Weights of a small masked image model: 24-pixel images, depths [4, 4, 4, 4].
Rows from block 4 of a small masked image model, named by matrix and row number. Each number is 50 + 10 x the weight over its row's rms, rounded and kept within 0 to 99. All counts start at 0.
After each channel's rows are labels from the 100 images, of 14976, where the channel reaches its highest value: "top examples" is what is common among them. Only what is clearly more common there than usual is listed. The data: pixel-art sprites of 400 made-up characters on tiled backdrops.
# conv: pointwise conv (model.blocks.4.conv.weight, 128x64x1x1), inputs 0-63

conv.97:47 44 48 70 43 47 51 60 56 40 53 48 42 38 60 43 50 53 54 66 53 45 35 54 46 54 40 67 49 46 43 40 65 53 56 68 45 67 61 53 77 62 49 32 60 51 33 51 58 67 41 54 36 57 58 44 40 49 67 52 60 54 63 55
top examples: large; white

conv.100:50 54 55 31 50 44 46 59 39 36 46 53 22 45 58 46 37 46 69 49 51 76 37 58 64 57 51 38 57 34 55 37 61 57 45 60 48 51 40 56 52 41 42 37 58 46 55 49 63 70 62 52 55 50 49 49 47 49 41 33 39 60 46 40
top examples: large; yellow

conv.76:61 58 56 37 51 56 62 38 58 55 48 52 78 46 52 49 42 50 47 49 49 37 41 42 54 45 52 58 56 58 50 45 35 65 45 51 50 56 52 28 49 42 50 57 54 48 63 61 47 41 46 56 45 64 58 50 72 46 62 69 64 34 39 24
top examples: white

conv.49:54 53 46 47 54 49 61 59 51 50 50 31 60 28 55 22 57 49 44 50 44 46 37 61 75 55 44 37 47 54 46 52 76 44 62 59 50 48 40 34 46 50 46 50 32 65 44 27 49 51 55 40 52 58 53 61 46 49 38 47 40 47 55 41
top examples: large; white; black

conv.4:43 65 54 52 39 49 49 51 35 48 42 52 53 37 43 36 54 47 68 51 54 49 45 37 56 57 43 45 32 53 54 45 58 52 37 45 33 69 45 44 51 45 50 27 59 60 54 54 56 63 49 49 42 76 53 50 54 39 62 68 67 46 39 30
top examples: large; white

conv.2:41 42 34 55 39 59 38 62 70 53 53 60 48 40 57 46 38 49 57 60 51 44 48 51 53 50 47 67 56 65 70 45 64 38 58 60 66 56 51 52 39 57 46 52 64 53 39 60 67 45 40 45 68 42 54 64 42 39 63 39 42 66 46 37
top examples: white; large

conv.91:52 63 55 42 52 50 46 53 54 35 43 51 32 38 63 44 50 60 43 30 68 44 51 38 27 39 54 40 31 40 53 58 55 57 50 38 43 44 49 56 48 55 39 22 44 44 55 64 49 44 43 46 55 25 54 43 53 38 47 49 36 53 49 48
top examples: white; pink

conv.89:51 57 71 63 45 44 27 56 52 58 59 49 50 45 52 70 41 40 48 47 52 47 33 42 45 35 50 37 29 43 70 48 36 54 39 60 36 48 60 55 55 45 53 48 51 41 40 52 42 52 59 31 63 49 53 43 77 54 53 53 38 53 45 47
top examples: white

conv.119:40 59 39 39 54 41 61 52 52 63 53 63 67 56 50 49 57 59 96 43 53 65 44 50 65 44 48 46 56 55 57 40 61 58 44 53 37 40 41 45 42 37 63 65 52 44 52 48 51 63 52 50 44 50 57 63 43 40 44 57 39 49 49 43
top examples: large; white

conv.122:58 51 55 70 54 48 55 59 38 56 42 49 31 47 53 52 46 43 73 56 48 51 49 61 61 53 54 59 60 48 50 51 57 39 34 58 43 28 45 36 39 38 49 69 59 39 40 55 49 55 55 46 44 48 49 49 78 57 37 34 38 38 40 40
top examples: large; yellow; green

conv.112:57 36 77 38 52 56 63 64 53 35 38 44 49 39 56 53 47 57 58 64 63 45 40 56 56 67 42 72 53 38 46 55 65 41 44 54 42 57 57 40 54 54 46 46 35 29 60 53 40 44 49 48 47 42 54 60 46 44 29 54 39 54 49 37
top examples: large; black; yellow; colour: white

conv.61:43 57 43 50 41 49 52 55 41 59 47 57 58 57 64 34 53 50 88 51 50 54 22 48 52 52 51 53 49 26 53 43 49 54 46 56 41 46 51 55 65 52 45 35 58 52 61 38 48 54 43 49 68 59 50 55 39 38 53 50 42 33 57 35
top examples: large; white

conv.62:47 62 48 44 49 53 57 52 51 49 35 46 35 48 54 45 59 41 57 62 56 29 49 38 46 38 38 48 30 55 51 59 36 52 36 36 50 59 45 59 49 39 66 53 26 59 49 39 46 53 63 62 41 56 44 56 53 47 50 79 69 45 45 38
top examples: large; white

conv.60:43 52 44 53 47 53 34 51 54 56 51 51 31 66 59 51 65 61 43 61 50 46 49 52 62 48 47 40 51 44 45 55 49 52 95 53 36 46 42 53 46 66 54 32 68 42 44 48 37 54 54 42 59 45 52 40 61 40 59 53 37 50 47 55
top examples: white

conv.26:53 50 35 57 47 61 54 48 58 57 49 52 34 60 46 29 64 42 39 49 53 59 42 51 52 47 43 52 40 56 51 50 73 60 50 43 51 56 67 46 56 52 59 41 28 66 50 53 62 59 48 49 54 65 51 28 65 39 32 48 45 39 61 30
top examples: white; large

conv.82:44 52 59 50 52 51 38 59 54 44 27 31 49 57 59 55 66 47 44 45 47 62 58 42 14 53 54 43 46 53 51 36 42 51 43 63 69 44 47 64 43 53 41 51 59 50 52 68 54 45 45 57 40 46 49 39 41 70 58 44 47 58 54 67
top examples: white

conv.25:63 35 42 41 55 56 53 60 52 40 57 51 54 44 45 40 42 65 49 35 49 59 53 59 58 45 48 54 55 61 48 41 47 57 57 53 46 61 49 41 74 56 47 90 55 47 46 58 55 48 44 68 65 44 48 49 43 74 54 56 42 60 51 63
top examples: large; black; white

conv.111:58 78 47 39 55 37 50 42 46 60 62 62 85 42 46 51 55 57 37 67 49 60 43 65 60 47 49 38 44 35 55 52 59 38 58 57 52 40 41 43 54 47 51 57 50 50 37 36 56 39 57 41 57 41 43 40 54 35 59 46 55 55 45 50
top examples: white; black

conv.57:39 40 36 40 52 61 57 46 61 66 55 47 38 52 47 74 59 46 34 49 58 31 60 46 47 66 45 52 32 47 58 61 47 53 36 47 30 42 46 56 54 53 49 40 62 52 63 68 59 41 45 58 45 61 59 41 56 43 61 35 41 40 61 56
top examples: white; large

conv.48:44 59 62 43 57 51 63 31 52 51 47 60 55 39 58 37 62 60 54 70 57 63 37 46 55 53 51 49 57 63 49 67 63 61 60 50 64 40 51 67 61 48 60 47 48 48 51 61 51 30 67 42 47 45 55 40 56 46 43 33 47 62 32 37
top examples: white

conv.1:57 36 50 59 53 49 71 38 42 52 51 59 46 49 33 54 50 50 50 45 65 45 52 63 45 47 46 43 39 47 57 51 60 46 41 52 31 77 44 41 55 60 56 36 58 36 62 47 52 38 38 57 54 69 36 39 48 75 50 41 32 51 54 46
top examples: white

conv.124:68 59 49 52 48 49 41 36 44 38 52 49 49 55 42 45 48 47 41 69 50 38 50 68 35 54 64 54 50 60 44 41 44 26 43 39 61 62 53 50 62 64 54 46 54 45 35 48 26 53 71 38 41 66 51 40 44 46 45 40 53 51 57 68
top examples: large

conv.34:63 53 50 56 53 44 50 43 62 49 58 48 39 36 54 47 47 43 33 43 47 34 20 59 41 41 40 36 32 81 51 54 36 69 52 50 54 46 37 51 52 45 56 68 48 50 50 33 52 46 40 40 51 59 40 49 54 50 40 45 46 51 42 55
top examples: white

conv.68:50 37 43 47 61 37 44 53 46 43 64 56 43 54 49 29 50 39 46 59 43 48 56 47 40 64 42 73 51 52 36 70 48 44 58 49 48 39 37 42 49 64 50 54 60 59 50 55 48 56 48 37 42 66 48 46 47 36 54 50 77 48 47 22
top examples: large; white

conv.31:43 35 32 43 63 61 68 60 40 57 42 56 51 50 55 46 40 63 45 64 48 36 41 63 51 75 60 71 54 56 57 47 64 48 44 51 44 53 48 51 50 55 50 46 30 69 40 41 60 39 47 46 55 47 41 54 39 49 44 63 69 51 43 59
top examples: large; white

conv.36:48 51 48 42 61 47 54 49 46 47 56 55 49 62 29 52 49 57 48 54 52 63 44 56 43 54 48 48 60 48 57 63 69 44 42 53 37 83 64 50 39 75 58 38 42 47 69 65 49 42 59 49 63 65 36 54 63 50 41 52 58 40 49 55
top examples: large; black

conv.33:53 54 58 64 60 46 35 54 50 61 54 50 26 56 42 51 45 66 27 68 52 43 28 63 47 57 51 64 49 39 47 48 58 57 58 49 31 55 49 49 65 60 55 56 43 60 61 53 36 51 49 58 42 57 62 36 58 44 50 35 54 67 60 56
top examples: large; white

conv.125:45 73 57 57 50 49 53 48 43 64 51 50 42 43 63 57 48 56 61 40 55 30 53 61 53 58 50 43 47 59 76 44 25 42 30 64 57 52 50 58 27 44 49 56 46 58 48 54 39 73 49 42 63 54 44 51 46 56 55 40 37 51 50 49
top examples: large; white

conv.53:63 53 52 31 35 44 75 68 54 52 42 56 37 46 41 57 52 45 46 41 46 25 35 41 61 58 55 42 35 55 46 54 34 64 69 39 52 48 47 39 71 46 46 42 44 55 40 44 56 51 47 42 47 59 40 45 60 41 49 57 45 48 43 40
top examples: large; white; yellow

conv.39:53 55 58 47 46 57 41 62 51 57 53 39 48 49 42 50 65 54 58 55 41 49 45 57 64 33 53 46 60 41 50 60 44 54 47 51 63 41 41 51 45 40 51 30 51 58 48 39 47 15 53 47 53 49 51 59 40 34 37 18 33 62 53 43
top examples: white; black

conv.67:51 57 32 79 63 48 68 52 50 46 64 62 53 59 54 38 57 55 43 46 60 61 58 50 53 56 30 54 46 38 46 48 37 38 33 44 53 45 49 57 37 43 53 55 27 47 47 52 74 42 57 58 43 47 48 43 59 55 53 61 61 57 38 55
top examples: white

conv.102:54 59 47 36 58 45 39 62 54 45 45 38 60 49 39 52 53 39 40 56 48 58 31 55 38 71 60 34 36 39 52 49 47 46 75 55 58 48 60 57 67 63 40 45 45 51 58 40 59 59 50 46 56 41 41 41 60 50 78 36 40 50 56 46
top examples: large; black; white

conv.84:46 52 48 50 43 49 29 54 57 58 52 60 50 55 56 67 54 50 47 47 51 61 56 26 39 51 55 31 66 59 53 45 35 48 48 52 56 57 56 53 65 50 46 58 61 44 51 37 47 17 57 51 48 40 57 41 56 59 47 72 26 50 57 44
top examples: white; black

conv.58:70 52 56 56 52 36 53 35 47 32 66 43 34 57 54 49 63 50 53 49 61 48 34 49 50 57 42 52 41 28 50 50 46 56 38 34 34 51 37 45 52 55 52 43 59 42 55 63 58 64 47 44 45 57 36 38 69 55 52 69 46 68 62 45
top examples: large; white; black

conv.94:50 40 54 45 51 49 42 58 50 43 48 55 58 47 49 55 54 35 60 32 52 52 38 60 51 48 43 44 70 54 42 39 29 66 64 52 33 54 52 64 54 53 37 48 47 55 51 42 48 42 51 43 52 35 48 42 68 57 47 83 29 49 66 59
top examples: white; black

conv.12:44 39 61 53 36 51 51 48 50 36 44 54 69 60 49 52 45 48 62 58 46 36 41 46 44 48 56 42 48 39 45 55 57 49 73 67 30 43 43 46 64 44 44 77 39 55 65 42 60 53 35 67 49 36 58 36 64 42 50 51 39 52 52 41
top examples: large

conv.109:51 49 38 63 47 60 48 36 49 37 42 58 29 58 49 40 45 69 54 58 44 46 52 65 41 57 43 42 54 40 64 50 32 63 49 49 57 63 49 62 52 56 44 68 57 42 54 46 54 45 46 42 58 60 52 52 55 25 60 65 62 28 33 55
top examples: white

conv.73:47 54 43 43 47 46 50 56 52 56 58 55 47 15 54 32 56 44 56 47 51 68 53 38 70 49 51 43 54 47 47 44 68 49 44 54 69 46 53 59 46 53 53 33 63 47 39 30 47 61 42 38 36 57 57 50 53 58 48 53 72 45 45 67
top examples: white

conv.106:48 34 42 47 52 46 50 52 50 43 43 45 40 45 38 65 46 62 56 73 55 36 74 43 52 47 53 74 71 47 61 53 53 50 53 53 35 43 57 64 65 47 51 46 33 54 46 64 54 58 53 52 54 51 70 64 46 49 54 51 72 51 41 46
top examples: large; white

conv.18:62 65 56 46 43 44 67 44 48 51 50 65 48 45 60 43 52 55 71 53 56 47 37 59 65 51 50 50 41 54 48 37 55 65 41 34 49 55 41 65 47 41 54 56 50 42 54 64 56 29 50 51 52 46 44 41 42 10 41 44 55 54 43 58
top examples: white

conv.11:74 53 44 44 65 54 37 65 54 63 44 55 65 38 58 49 56 51 43 40 41 55 59 49 46 44 53 58 37 61 36 38 46 53 38 62 60 64 48 68 41 66 44 52 52 58 60 48 50 37 53 36 45 59 41 50 70 34 36 60 32 52 49 55
top examples: white

conv.74:44 49 28 49 65 47 70 51 44 46 50 42 39 35 48 43 50 49 20 56 57 50 69 45 52 62 39 60 45 34 55 63 60 49 45 52 51 53 67 48 69 38 40 66 60 57 33 49 54 43 42 51 42 54 51 36 43 41 53 58 48 44 42 43
top examples: white

conv.16:53 46 69 44 47 56 52 37 53 65 41 57 69 38 47 41 48 59 36 39 47 46 28 44 52 58 51 53 53 63 55 74 59 43 43 48 41 54 46 59 34 52 38 37 44 49 49 56 53 59 59 44 35 54 65 64 43 40 45 30 36 51 36 38
top examples: large; white

conv.113:63 62 46 64 53 46 44 50 59 59 46 55 60 55 62 65 56 48 50 36 45 43 41 75 50 47 57 42 43 31 46 54 22 55 63 54 60 65 45 52 65 49 48 30 52 51 42 46 55 51 51 43 55 55 41 54 50 62 43 24 37 40 43 48
top examples: white

conv.69:45 50 53 26 55 57 46 59 49 31 33 39 53 35 68 53 47 50 46 39 51 51 49 59 41 52 35 55 26 39 40 47 39 70 55 48 66 52 45 67 39 37 44 59 41 73 46 45 48 54 55 36 52 52 50 52 48 43 37 44 38 60 46 45
top examples: white

conv.17:57 58 49 40 39 52 40 67 42 33 36 48 15 61 27 51 53 42 62 55 60 53 62 44 48 48 40 49 53 40 46 55 54 38 58 55 49 39 53 54 33 51 38 35 53 44 64 56 43 49 61 42 48 56 53 44 46 53 56 42 41 52 44 29
top examples: large

conv.7:56 64 51 70 47 43 61 60 67 45 52 45 61 48 34 55 45 48 36 40 45 37 50 53 56 61 59 47 39 48 45 58 36 55 75 42 26 50 60 62 45 54 56 71 53 46 47 41 50 54 49 52 56 29 56 49 60 64 59 32 42 52 61 48
top examples: large; black; white

conv.77:48 56 45 57 49 48 48 54 56 50 48 68 47 55 53 33 61 47 32 38 45 44 42 50 60 61 43 46 54 69 67 49 42 36 63 60 55 45 49 57 58 31 52 24 53 69 59 39 44 50 63 39 55 46 55 36 46 29 63 50 40 43 53 64
top examples: white; large

conv.0:62 56 45 26 54 42 68 35 55 63 58 62 29 44 53 55 61 56 44 52 41 52 46 49 45 40 54 45 48 41 46 64 36 54 41 36 45 58 44 31 45 58 48 56 60 38 32 42 34 36 60 56 49 62 49 54 50 53 45 58 59 41 59 71
top examples: white; black

conv.22:50 52 52 60 45 52 39 35 48 61 30 45 48 54 42 42 44 56 61 57 53 52 51 63 48 65 58 54 58 46 58 52 48 63 50 46 60 50 49 46 53 54 55 12 49 43 42 47 31 48 44 41 48 43 57 55 46 43 55 18 66 37 66 47
top examples: large; blue; white

conv.110:40 53 38 44 43 50 45 39 68 54 46 53 44 43 66 55 48 36 48 43 45 55 54 56 57 54 58 49 37 34 67 60 19 58 36 53 58 38 57 55 50 55 44 46 49 51 37 38 56 42 52 53 45 63 42 48 58 60 45 43 23 53 59 73
top examples: white

conv.126:42 57 55 49 42 57 55 47 60 62 38 42 81 60 47 42 59 44 47 46 57 58 39 65 77 38 43 44 50 68 46 58 36 41 50 58 45 54 54 58 36 61 64 50 32 57 40 56 36 36 51 45 54 43 58 47 38 44 58 37 59 53 61 50
top examples: white

conv.90:53 41 52 64 53 56 56 60 62 52 51 60 60 54 59 38 39 51 51 50 52 51 46 17 39 56 59 54 44 38 54 48 15 43 29 54 33 53 42 57 56 45 39 51 49 46 73 38 47 49 45 43 53 60 56 55 53 44 55 33 43 51 45 48
top examples: white

conv.8:50 53 64 51 43 55 40 50 50 55 52 42 52 62 67 50 53 44 55 58 43 30 39 54 44 54 41 39 48 41 55 52 54 52 35 51 54 40 77 54 47 45 58 31 48 36 48 59 23 57 44 56 53 60 38 52 47 68 48 20 50 44 62 51
top examples: large; white; blue

conv.101:38 53 45 48 47 41 63 52 57 65 46 51 56 18 40 37 43 56 66 53 49 68 44 52 53 49 49 48 42 52 54 44 52 51 50 62 56 49 41 63 53 39 64 20 69 51 55 42 60 44 45 43 51 55 39 45 35 40 63 46 56 36 41 37
top examples: white

conv.105:42 60 55 54 67 57 48 30 53 43 40 43 68 43 58 61 60 54 44 37 43 55 40 53 64 62 46 54 51 64 54 42 53 62 41 65 60 54 49 65 44 54 40 44 57 48 48 40 41 69 46 51 49 34 55 42 69 51 30 71 45 65 64 47
top examples: large; white

conv.14:47 45 62 64 51 40 55 46 41 61 47 45 59 49 49 46 47 46 47 54 63 40 59 65 31 55 49 67 59 45 55 54 45 51 45 51 45 68 56 41 41 46 53 44 66 55 57 86 45 61 57 54 55 26 47 49 44 55 44 50 80 49 49 56
top examples: large; white

conv.42:57 44 59 48 48 55 44 48 59 39 55 41 42 54 48 42 48 63 57 42 53 56 40 51 48 63 40 51 30 58 54 60 62 43 56 33 43 47 53 60 49 58 27 47 34 47 24 44 65 47 44 48 27 46 50 45 39 32 33 54 67 63 58 55
top examples: white

conv.88:47 57 46 61 60 62 39 39 59 53 40 67 55 44 46 44 46 60 52 61 54 46 48 60 63 54 53 67 45 46 54 63 62 56 42 45 59 61 52 55 48 71 42 16 51 48 52 49 38 52 51 59 30 67 65 48 62 52 68 56 51 58 49 38
top examples: large; white

conv.121:39 41 47 64 52 42 51 53 49 41 70 57 58 52 57 65 55 52 48 35 53 45 55 59 68 42 50 54 43 53 49 52 54 46 46 59 50 49 46 62 80 57 49 12 43 42 46 50 68 39 59 60 51 36 42 52 43 39 56 47 57 51 37 50
top examples: white

conv.51:48 44 51 44 46 54 45 69 48 49 48 49 45 49 40 55 59 54 67 45 47 52 45 59 64 55 68 61 51 56 51 30 57 51 30 41 50 35 57 50 35 40 56 42 65 35 60 53 32 50 57 41 59 46 34 58 59 48 70 41 28 31 51 42
top examples: large; teal; blue

conv.72:55 54 40 38 55 62 37 51 57 45 57 52 35 33 49 43 63 52 60 60 69 48 58 64 50 62 49 59 76 46 50 46 43 35 48 49 54 32 58 47 51 62 59 49 59 43 57 44 49 44 40 40 68 38 52 55 63 44 52 22 52 63 53 60
top examples: white; large

conv.66:46 61 50 40 39 53 45 40 58 81 63 54 66 42 60 48 57 55 54 46 71 30 52 40 40 49 30 46 40 40 45 41 37 47 42 46 48 40 46 59 49 47 52 43 40 59 53 52 21 55 48 59 53 40 46 48 33 39 44 50 49 44 57 54
top examples: white

conv.63:62 42 66 53 64 47 52 62 56 50 47 55 38 42 50 47 48 65 43 51 37 34 45 62 20 48 69 56 47 50 40 43 33 55 50 55 56 47 50 60 55 47 51 80 44 44 67 56 53 46 45 41 58 59 43 51 49 39 38 65 52 39 45 43
top examples: white; black

conv.29:52 56 50 45 50 55 49 52 52 33 30 60 35 58 48 47 47 42 60 43 55 62 57 22 49 52 43 47 42 51 53 53 43 42 74 58 57 61 41 45 33 63 47 78 59 53 62 46 54 43 62 48 51 56 56 44 46 35 46 31 59 56 47 35
top examples: white

conv.96:48 35 41 51 50 39 42 56 49 51 48 55 44 57 51 35 41 58 45 76 49 49 76 55 47 52 47 60 57 59 46 65 49 49 36 43 58 31 48 58 51 50 53 59 48 42 38 47 60 59 44 43 54 74 70 48 33 27 50 44 66 58 49 46
top examples: white; large

conv.87:45 32 52 66 46 54 42 56 55 57 37 56 44 53 46 40 50 62 63 53 69 46 46 54 60 48 51 56 43 43 37 57 62 44 39 51 42 42 68 33 40 33 43 50 64 52 48 68 57 58 40 62 40 51 54 45 59 81 49 51 42 56 66 45
top examples: white

conv.38:54 62 41 53 41 52 53 57 52 45 48 20 62 48 47 45 54 51 49 39 47 49 48 65 36 40 51 61 45 42 38 55 41 55 55 55 50 35 60 59 61 73 54 62 44 32 36 51 63 67 52 45 48 70 51 49 44 54 45 25 39 61 53 38
top examples: large; pink; black

conv.59:60 58 58 60 50 54 38 57 54 51 41 39 63 49 60 47 52 39 51 49 52 59 56 48 61 49 49 48 62 34 73 65 59 50 51 67 69 51 57 59 68 43 56 35 54 49 46 50 42 21 58 46 44 59 39 60 42 44 57 34 40 48 42 30
top examples: white; black

conv.86:52 51 57 39 57 56 57 53 58 58 47 61 99 46 51 50 52 52 58 61 42 45 38 42 51 45 52 48 41 37 56 62 70 39 57 60 59 60 57 49 59 43 49 44 42 55 55 43 52 47 39 45 51 57 46 50 23 59 55 47 55 48 50 48
top examples: white

conv.40:33 54 55 38 39 56 68 38 45 57 32 56 43 43 62 57 32 57 67 54 55 67 42 47 55 45 47 42 46 52 48 49 50 50 35 56 42 50 67 53 24 40 49 35 48 38 44 36 49 46 43 45 51 42 51 40 32 33 51 50 39 63 62 51
top examples: large; white

conv.75:40 39 57 37 60 41 41 46 32 56 52 53 57 56 41 71 39 53 57 48 44 63 36 36 28 48 47 61 42 50 57 57 54 40 32 65 45 43 55 64 41 42 62 68 62 44 55 47 61 55 38 57 46 49 51 43 65 57 41 54 40 57 30 51
top examples: large

conv.116:59 45 56 48 62 47 57 39 60 48 69 38 45 50 55 47 53 58 59 45 45 29 53 40 46 44 52 58 47 43 41 36 62 39 51 46 67 36 59 33 43 65 48 66 70 48 58 38 44 51 53 50 52 39 43 52 57 55 52 57 25 75 63 56
top examples: large; white; black

conv.118:51 51 56 60 48 46 41 53 47 46 50 55 57 44 62 51 51 88 42 20 54 38 55 46 38 62 46 36 49 71 49 47 38 58 43 46 43 56 49 58 49 59 40 62 59 41 38 54 60 46 47 49 37 62 62 51 54 36 43 32 55 49 51 55
top examples: white; large